A small segmentation model, trained from scratch.
Model: 2.79M parameters, 48-pixel images, arch coatnet, norm layernorm, activation gelu, depths [3, 3, 3], widths [64, 128, 256].
Rows from block 6 of a small segmentation model, named by matrix and row number. Rows with one number belong to one neuron. Each number is 128 + 32 x the weight over its row's rms, rounded and kept within 0 to 255. All counts start at 0. Numbers have three digits each.
After each neuron's rows are labels from the 100 images, of 14848, where the neuron reaches its highest value: "responds to" is what is common among them. Only what is clearly more common there than usual is listed. The data: numbers of one to four digits printed on busy colour backdrops. In brackets: how many of the 100.
# fc1: MLP up (model.blocks.6.mlp.fc1.weight, 768x256), inputs 64-127
# fc2: MLP down (model.blocks.6.mlp.fc2.weight, 256x768, transposed), outputs 64-127

fc1.308:114114132138034122120119053149103148138155125094154115166124138099172140171105163137170153090083076146108133196156125157085139143091102137137103152132142140125085146131189118151144093113000148
fc2.308:147161141113097136138155102134149121107147130118127102110159131121107181114147105114174087129055092132140118116106187164195158113092137165132156175116139188110131122176083063163110120119165082
responds to: the digit 7 (69); last digit: 7 (59); first digit: 7 (45); last digit: 4 (27)

fc1.1:131170120174166146019083108166144112127151183130062133093130164162084170103103109151190178075121123156109134127111072148164156080162199087118177157129121146130152163129142154128127158157096063
fc2.1:143162141147149102131157130143144147075082057133193117137112143140163156155078085108135115093122142143133120174090088225124136158175102130128118103163188125152156052145098126069133116124133121
responds to: the digit 7 (100); bold (73); first digit: 7 (32)

fc1.270:214154122089115083126108148161198154046088098197161098138162143126123116209133153112162150129176131098133122151156145136100100124164133162080067107153175132112152103143150096151102175130122146
fc2.270:111109155153108123169106064103086168198108148081095134150136123126054152083130141133076086105095140099143157113158127105104105193127109077177158129170105168166136128125070165127117086140122154
responds to: the digit 2 (50)

fc1.423:114084081117150142121141069128145140130079118145146110125088149120103148121123162125106135114210136155166133070116193095145128143106175181158148127163143176132119145117158129130110177162109137
fc2.423:095111127065075168064107101136140109126113126174076149158115123126153117159134189122039131158174167129153102189102132128141127121121125123151185115136157134157123091103122112203097089163143143
responds to: the digit 2 (100); last digit: 2 (87); first digit: 2 (60)

fc1.301:106094145162097153178114185087103155147106137097142131149085101117096131134152128156166100131170108138154165097115126169149131129115141113140142106117119106161101111130105093153151168069033142
fc2.301:063144124105164123096169045136158122162155136191095133143201150103144156110123143145156112141092168120093056173118123140082096153108102114145110114133157154148106150164137166166129108145164084
responds to: the digit 1 (99); length: three (56); last digit: 1 (49); first digit: 8 (28)

fc1.654:095095126137132117096122129159150105114178075092140099119110125140168117092102114115102148142102156119158172170177181201151085123165121171151076095058086090132132178143124132125073084069129155
fc2.654:115097139134155123130097105136086126111136172198138136106133084115162162144144105141140131102134167063106108081127151086128202134180085099072151181173146128166115090112126078140136123125129135
responds to: length: one (91); last digit: 9 (32); first digit: 9 (31); last digit: 7 (25)

fc1.22:112098164037098107153112124122143118186139116133071070091102187099137066150172140115197137186165166128136123132119125123145142085105107135130091141166155122123157103141205095104137108146143104
fc2.22:156169131138108116130134084152179119109158180081139098140160136141170210147098105113155058101122113174143094169116111168149096114111147103110123112162183124107176155104122164123129095129095125
responds to: the digit 7 (100); last digit: 7 (58); length: three (56)

fc1.304:116171126102112104142132124104102132128143124104116123069103172088190115192121181118137156128208145116098147068179091127122116185137082119118163154159147152099089111137157108211111129090053165
fc2.304:120123142139112093117100125162143114107116164077129167144162126152076171156117093075096102108131103143113182139122141140135090081088202154137137119095049089119098143091132155120108112185197115
responds to: the digit 1 (100); length: three (51); first digit: 1 (36); last digit: 1 (30)

fc1.433:165153180149163132130159166172135095093079145149148139123171135155138089127170194115111110098131110121104108082189171049139107184132190085105118128149146134137165112189095155127102091167121159
fc2.433:092103156109132116130080047118109120160164166115134079142140095141068110074091091199104168105124092121128164153108092168120118073159116159209130106125093148132117176062165132171154161128116066
responds to: the digit 1 (76); bold (76); last digit: 1 (74); first digit: 1 (29)

fc1.84:128143142058051119166117105127121148107112182144169116174149176090079093203141109131143181103095122200102055144080187140094164166088174173087134118125159143136147180145124160108156060102158135
fc2.84:106153091167086141111140099136155118161132158147074143137157105160157127083148158155171149115081127165121068124144130105193102078089106072139130113111152063117142192156177160152127072126094129
responds to: bold (72); the digit 1 (67); first digit: 1 (59)

fc1.706:085119143101086128132062146084147137087138157071115107180104124152125189128077105111173165132183113121146082117093158126125067100114135116168107171124114088151136104102169054119119165142157120
fc2.706:135168172175132086126147072121113100145118164128136140078127137180100097148174161080056083139117129136130124136121140069147159174054196122127149123225160162152120153072135162116092154151129104
responds to: the digit 1 (100); length: three (52); last digit: 1 (43)

fc1.546:108113169134088176123134159176082134131077187137150094095144080157139145135117154142111090127094122107149178148098164110141095123122140163117154137100138163127107113184150127138124149128074157
fc2.546:098131110176107195093166153113153158116108139105156131150058108100188153076146130099143149112140136061121144157109135161130123111059165111144135110184126154096142122108123101103109134071133126
responds to: length: one (87); last digit: 6 (36); first digit: 6 (34); first digit: 8 (28)

fc1.279:113141186123158206077153125144105066174137146100111151138071142129078151119104094211162154100151118078153146049124059146125126082111096145130084128177103126117128150151214118107138119105142121
fc2.279:128157094134073116168131155098109132089130124174123115125169094180154124141076149135102064113115122108122090208111105137101130127111177109108185087147117133111087156132110171116126092125096082
responds to: the digit 1 (96); length: four (78); the digit 2 (50); last digit: 1 (30)

fc1.697:175133143100059157156138065096098104130114142103144106136096120153127100164134066125117114089099087137078112071143119099171133114119134093184109170198116105074155136128190123134139192113133124
fc2.697:145152194186177094105139174158094091108097168147095199105085163125129063156130126061087118143118125139128165120161196128075176149084124134091171085163106090161133176150147066136121074105123164
responds to: the digit 1 (100); length: three (59); last digit: 1 (44)

fc1.36:145120119153114137116079154144142088147067173123193105124049128114137086147116139125069127126062092076120122155143125173165176142171103161149102111131097065081094213105110126163152085123122132
fc2.36:089175090081140191060130044126171120095112054159056116163134144116162114108148128074165137174209126171153150171104120153124104126152142110145151145144160139164138113129201131150126163093145161
responds to: the digit 1 (67); the digit 2 (45); first digit: 1 (26)

fc1.495:150121153171085104158116123118151148105132110109125086105122183133082115135151098160073048140160097159135131103117109154126101137114103114138090103177166118127145156134133169051101135114108186
fc2.495:093169096173088126117142102133092105145199133101094173178149122118100114161124157126153185120147143168134107219131078149102133152166140087090145161128103154083048147120099097195120129126071124
responds to: bold (97); length: one (49)